From a checkpoint of a small image-text matching model.
Model: encoder norm rmsnorm, encoder activation reglu, encoder moe top_k, encoder width 192.
Data: trained on simulated stained blood smears, 195000 training examples, 8.8 epochs.
Rows from block 9 of the image encoder of a small image-text matching model, named by matrix and row number. Rows with one number within an expert belong to one neuron, the router's apart. Each number is 500 + 40 x the weight over its row's rms, rounded and kept within 0 to 999. All counts start at 0. Numbers have three digits each.
Before each expert's rows are labels from the 100 images, of 14976, where the router gives the expert most weight on average: "top examples" is what is common among them. Only what is clearly more common there than usual is listed. The data: simulated stained blood smears.
# router: router (encoder.blocks.9.mlp.router.weight, 16x192, trained with AdamW), inputs 128-191
# gate: expert gate (encoder.blocks.9.mlp.gate, 16x192x192), inputs 128-191
# up: expert up (encoder.blocks.9.mlp.up, 16x192x192), inputs 128-191
# down: expert down (encoder.blocks.9.mlp.down, 16x192x192, transposed), outputs 128-191

# expert 3
top examples: no large cell
router.3:471480439503487483464473419443504497463448456537448505541449542517490442488446478478506456438498444463465441429523495506466507488479495514503447524437508474465481508460548534516496433430506501
gate.9:521486523506558502492422483470452513554479478462467453473467441474583452494476498488475526520438447437496464445534478450472453469596503505507430465440512545567510412457436459492488516467519528
up.9:497457529536548483523448469467449515569494482465477457461428434449577457494503548495515537508448461440496510437530494464480478467599508501494463483429531521593505406419455468483519496485517518
down.9:565473422514424521490447460509445555467445506471461482426508519494565431599500623455491591580474542520460497480545492509509460493473531458468520455514442523533544475499495482520480487560535458
gate.10:473511523505527495500606499481573483469523499512489448450548563527517502434561547471502485517544490566475447487523511470455529485464447546493489485442597457518527463568570494528460446577477508
up.10:501432492442527553429492484437484504483574483557421529489490504567525517539487452476535497519552503510474552485521467498518563516442491603458557506529497488576491518467501499552475550481475443
down.10:466449546462474530434478526576468463557560461425447494529476551516503458526475496483510550477507493536412583545458533509544531476490455464484472497513483507482479449455436527471488518560506473
gate.11:499595520555452502469435494413458470400524491499498485479469459499465522520482508452532534500511498396505549496496447526524559517436480537573522492487498487540579548483537500518497526483445498
up.11:565427541459552450470539516534500552522479521475455550473538483542511513507518509492472586485513482577436513472523492473500513526516466432510521522547476556492472484438477493500472489441475479
down.11:502519525517496502435480538565571481497500475457425458456543535498416454553510421507514582464540503591493469495482511444483512524527405471513495486516570517505490478482570493500493469458488503
gate.12:534506521458488416391517516506415562532495529420517452528540456493448496506471432455513517511497515520423508539485513483500562536490545492537501492521563476544567443502376500532559522523460492
up.12:499525516600514481510530548486489548479504479445440511512480533546581491474475527478469495486528465502480515543494465477511489400514506439522499495529522472568499488535479521479451523427462477
down.12:477467508462522529501525529449550443493458495544574572513472549465548499417461564500562490540483495522522457486497497474501451412490528463472589469502478509402538522517619551488528491557523520
gate.13:555484520482498493453506502463496492517447501460464482436498429450487567469477497478440435442475465534459500491498489473412567524474541429411473529556475461462464516511476585426469524542455462
up.13:568477498474535490505571449543479523486430458475512463500533430449497542475474430541521462512483502567472518517486468483434530471521539509467563526490448450458460527522534594438481511493480443
down.13:486526496488527496517450486473433484480498522484469540476490522512427489554545511426533554475400431513538476488497503445489462549484565469445497497498531472534572459487476528482468495523482494
gate.14:555522499599556476484535478362526395431496448450492538479486490510497505498456432494515535553477494484525505481466512532466504525454458487471518470503496472447462520542466506452488558523451525
up.14:462469444482503496551520542467613482534515503474494481512490517467475485516536562527526537449467501495470524510536486483581534543522468479543461483475419578562513440454543475584502474439496438
down.14:547468484456490472493504434518504574423499461401511434486551524526488537502473482457418485497523532529460515500476452476516511484521481500578490618485463471488526469504506556522542549497475498
gate.15:507496472499524486478466534429465498472506479480470524486477469497524482439516517496512525469450471486483510428484503500473515436493490483569477509543501578417468499446473501541514481498541513
up.15:505475524562507480498455485571494432476461519524496494485511513533523445515464496496443430578567565510467455520488524490497454537496494592507517494435494480562534508588603550477484494566527495
down.15:555550539508478497540447467527475529481495493461490481487468499544516523550499514465501509516516504467529488544430529553425508506538530439509476508483441424548478605466431549533502452411516450

# expert 14
top examples: lobed nucleus
router.14:493569466469460502523469464459548509507464444489497459480446555473475471441515460509495458467454492489493521475505455487444539466452510476455540498434535445452552518471531507473526474502520471
gate.0:497429442443564482501459518478500537462451536414595495487518480563532504439546531440516590491501433515511524503432550509469487507537558498490511514569488463505467581392497566492444482563478517
up.0:532414458439552501475485498500481519478515519360548481528518486512518473490536484452491597494492517515513539510445524557493494523535526475501505545577518456513475578378467538505414455572440534
down.0:478488497545482509445469569508465477529480566430468496549493514522505531561471494474533528518475459541492485535521469459552517524496481518530466413502476525467518539529488526511488530525469392
gate.1:479451509539459481540487542465558478449523467586540542613474515543513526545526504558527527538503538468532533469500461537516501493524550541521506503477456545494549528441474477496520490573531530
up.1:538518536552491521501542467464389556544443501452532445445552517483426456404485522431529504461503470540493487538500530538462492490485466516526532459466464461501498451490497470493470521439539482
down.1:537514473428486530518514446503460478520473497544516490523576470507478509454469466490446483408478531428487477482564500501523496475497439497511549519425509488503485521511570563507532494503453454
gate.2:479500465527466460536507518533488445374481515479500474471450544481516457550450415504556517455536511490517543447563495488451417508560555441487475493514531501512430497447514497532520465502482493
up.2:506481514517464452467494447520559515432477505483509514478530469560488553458569470398536547525539473529452526456523490523566487494412413534581462569467501453544487545440527515523494521482473533
down.2:508431393477538509589460535514484442463495485601571564551505483536493599497541461548534479538482495510480521499487510509514492494534558526502477508470506488497498546559553583452478576446476499
gate.3:486509571504480451451478466480464481528437485432488530502550518534519455483499499516503509581564445478600443516519535550474529470471554450494555490462486548574430561553512453503441484496485524
up.3:491504593518475527561459465536487545523538456545553511536545500589479505450489547522470566556616481528525488474500506525499559599519485486535474531525470481510445569471511548602496566496544492
down.3:453542480487567539495364421487444483541535539515481527473404586496453504422524507478490459461496511482496442559579468564427536511529468533525521556493463504485431531561515481525525482444451450
gate.4:579523504486407490548506489487517517560513497420504435528509488440497480593506436469519505457445506518539565485499513545535502513486485508487543440500486501507499459523416555490450514522479460
up.4:536481476554560511496509546502617502443479543591499515497493522503518529493521498473571516552569511465525458496393454504480545469520517536507446586521485533512551530512513485566569475469544517
down.4:545567401447483441593494516515479467559498475479491435509458531524496470492461501524495490450408461497503577457487556484496475478488471509515429488489487435515471398538429469469473435576585498
gate.5:458429467522470525526449541513472520481473552478518467528512489514567474514525471570517538488528479526525494460498516463499460523500441520445492531515527427464523534501458466548474524471483548
up.5:550537523504493501464508518572562436501514496455449565486551569538486525493474474413518427518547503541542526466536461470463498457487483494474500480502532537525484498531512583510541432479530471
down.5:561423519500520511546488358452535439502487575439555480574506494538470522417455464551457494526564467519500502470488518514493514504554498513551476503445516497494494475542469479525489547502485501
gate.6:522536473403496499472453466421474412472491467466506458471516513500478434471429514437438514515540541426466567546463546467522477462561498512480511458527506456442506520540532430501574598456524455
up.6:519438517537520469493561546492513531518444457465445510486540466507500514438538475520545492485476513512487436442493429552427507514480525442579560550489490498531538468531462558496474476497463556
down.6:475526453490546471555490515552473491430490538451533517520521458535515514489529415527440482456517500514554500501551491459403437523494511487464428447456496488497469498520510511497480557483540446

# expert 1
top examples: dark grains
router.1:473607467429497547444475529411547471527471500548475434483419569517474489439494521506468465525500455521470537484502476517441534516475517511457517446468501474466434559518542545451516425468457516
gate.0:525466559513556515511508523517600507447471504555536507496571509451595518539524513541533515478522531534478534523583500566518468485566495498523469540531556506434523596463549546442446537445496538
up.0:483497500532388479444467443466469470478459478491512513486497481521514478491496485477527502526529493477488483470433495474519477527439476483533505484410443504485497431492421468510509460478501501
down.0:473547509449492567503548496493488495503558510414569455479447483467517509424512466491482454398476469522492499438516507524476489510434495502525491466491474478449500428468552460465502525516540486
gate.1:514474511541551488428481473550515527553380504414396445516524480543415492533452450524468550490503480561505426483494497444486489518532521476482491513622502483528526556569469530538419480523437524
up.1:518462487512542524421484453515538532545460513481409450516540500566468483515471495553494580511542463577505451522525500430482474488476502487453498504567540486534504542606469560550443452534420509
down.1:552419430478527542416524495569511443523564527541503513504498595525469518546495472460575504514548511541551502541521450498461519536507499526503541505530582478506529511479491520536505509523510470
gate.2:519481498471480477547445560475514549523525533447384550520477483456519483507499528444476503528534485480494471506472555420529466506515484429456438497553520451520532492516447503516422505537472483
up.2:580488481470573472514466529539460468532553506536514508481501486451564439456514601582512442564519496499540447486501560467546521525458496517440446510421530479492521453488499490538510556508472465
down.2:536526452498508493552464533497478488446531449489525510521514559520479544565514432490514499482526476487506499462491417458456419470511506431517548585481504476509554530528373385520521548558517525
gate.3:477479494479540514505433439496490523554474518463519456506485452477494574499457583429443555494425456497467524486393526508524544481492615453479416487540475502479500589484410478454476528477469536
up.3:509458505424530511510489468464494476483520440493483458500461449494488531495483585471500524524398481532488515521413515540497557486517556516556461506487473487483442557407446544441506488575488505
down.3:490499490462475517513523503504494530502518497553479496434451478508491547555567576519549498508501433505477440506428505488552450542496507495469478526575578486476578598454515476462513508492518441
gate.4:484514438474489524455483498446467535529478521547528479551540574507526407529469583494524497455545484538505431519508521498451518483483539486455468491466599486477475484513550455469537537514481500
up.4:486536526448482447497509520455445536510445553479490497454531527497510487524545432533479459483539589478518492508436533501418420500513502545519472496444489499545453566530557510478485412578516490
down.4:514501506429557513473527551476539479492505516471555413560491501524456505462527510489499536456480500442479476488479501451489539515515429472558515516578481451460513513473431475494547517502448520
gate.5:514460450518513485466535495495501416512541494536471566579505465451492521528461503539473487539436503572430461484524461520498565567440534458442540487515538502464540463505466540532511583436501530
up.5:468515450427568536514543548520499476503577521532399544520456499538475541519502519512428527502523494536481468495550541544556513533491504510466521517525533521469548502542478563475548537426504566
down.5:512510504543443492558482457515543483504451495515499487436547499468546488542547445458476496567508508423530520472494505480471500549467581587480417486461497523548541519501549530509464417551533450
gate.6:504565657456575566549602478490445487524446439475486485517529458555496524446443500486479473551460566504500515490502492591502535528507491525526520483497602497408467512410540506501496461449526504
up.6:487428362529420463480439473493492487541512538507524567525484542449471481560502499504558470454523406491536509501520503415531483443485499465548460480529408510523563508577405445479514520562458451
down.6:487453543450529527519485491511485462468483490492416420474454449492523523536452470491530438470499576525476499470479539436516576514466500513565500475560500584485515493513521584479441525470506542

# expert 7
top examples: two lobes with orange grains
router.7:425588528473419513495515473471511447501485399448482469478477532531523502436447465500436477493415485488461530494545477508488506458479488520480563503490505455415472507424484525523521472457509502
gate.0:501499447472537511539480538493535482543527493562523508503415522516516534506527471490490533449500518477512525491545463452488536495529488474443511526562534511490524453535432489510527582489508534
up.0:512518517477525512521490579514523525568494469601560493463491532548508529461525461550486547491550544507493555510503492473487523508524501489455533544536508489494506421542466562566532576539524483
down.0:418502517550502491509475487508586508433486582497451526437542448567504490490570443455541504493472482528482478567481493488517435468504561503531482524499548506503461518527490470459544440461424505
gate.1:511559502516522502517594542467480519456539502497599527518539498462511470535468555539513528515446523556461462506549529440530497554547508585562521563508558429467536515449563560452493501530475458
up.1:497515468520445524500541623526556561455504538508533470480471481486467464469527477507481575476458545525460517481559504481529452481493482586585483510453424461506496509580551529525518530537514448
down.1:553490504488445546517502488504453462493550494497526449517455546485430473449501552540507442503546587463446461498444572539487547492500472481535573472513476489466555427444509461467491498526545517
gate.2:437458388504500516511479512497517529448510452570560468522528493460463523539552555428516503501504441523377489504468508474525513478508448438521503528549523427561470571452474526545478528428479464
up.2:526478488553557465489511521499425508574509501540486562459525476508503545525538445589506534465574511544602512507557488505454517486495537574567417511452447602533497502489476536549465515445510487
down.2:502559549491460517463470527491458491503498458506443498530453515506490514526534530545459460495583511550443498488521503511501514477392487506515527469485548515515462446537607509550536512564512465
gate.3:503479466461408495540528443545487487465502555449435497574570475564455498480434540549459522518498508527451489498530475514534426459549476526495421516552538513510454571410539508499513473511492460
up.3:518514533474529526497497538505509506462491560463511559506480462526427478454537467525424503473472519483533527486559417550542506479519495512473456538480510519512525541492540552589456471481508537
down.3:500418452511557540514502555489482463516477497536599436482492460469495513477511473532606460452493528440524542569487515466438556516522510561568455491492487498490468532487497559520511538554505572
gate.4:450477499505494527527482558446517524489503557475484416427516489491574510560488513476541501450517524559512495563451447516473492495618469487566455436528501536522500519482522518510515522429490478
up.4:512522558459482506510539515481596467530471455502512579473419552524503462494527474499519525514376542484489510512530602517587491535449533543459545549456484529500504462493446521513477555469450508
down.4:526502543516488488437479581542519566484507480568518488528527452453536555598480550506428463513507487479477521484536532494548421539550441482499476559497502465471484498583504424506523446541442478
gate.5:485536503452496447554475503419466469509519476503519547417534469481469478494502541489535491457580539546451506507434522534493447547495548524464451526502503466511493507556502520529555524460472487
up.5:504493460402553489559509546537512525493519537542654514456478518434487534507506557497509502480508538524514472527519508545573527498571533476466503484518564433440512512529530500561518597497471517
down.5:531480453546418469414509524504499491526582514536442530479473468550473512520481488531483485551476419504480465484505585529562540510423502499465449495466494543499512430479490515489532498479462492
gate.6:473515495495472494503589446428505482464525536428554437551592493494510480469558439520463477515576482551541553462465524512494508520535527447538374540495489521446438532484512459497541452583518535
up.6:524494471476523514504405569551478534493496464549439560450461529517494517548451560445539498488407462439431467511553465457483491485495455526473642467504501502524531491552485502530463554403475444
down.6:489493547461512491588520417519461482546491546523474466485575374430511527482520463483470550498562504489492566484512445543483481404541568487449448465535567558485524516502498566421459430548509506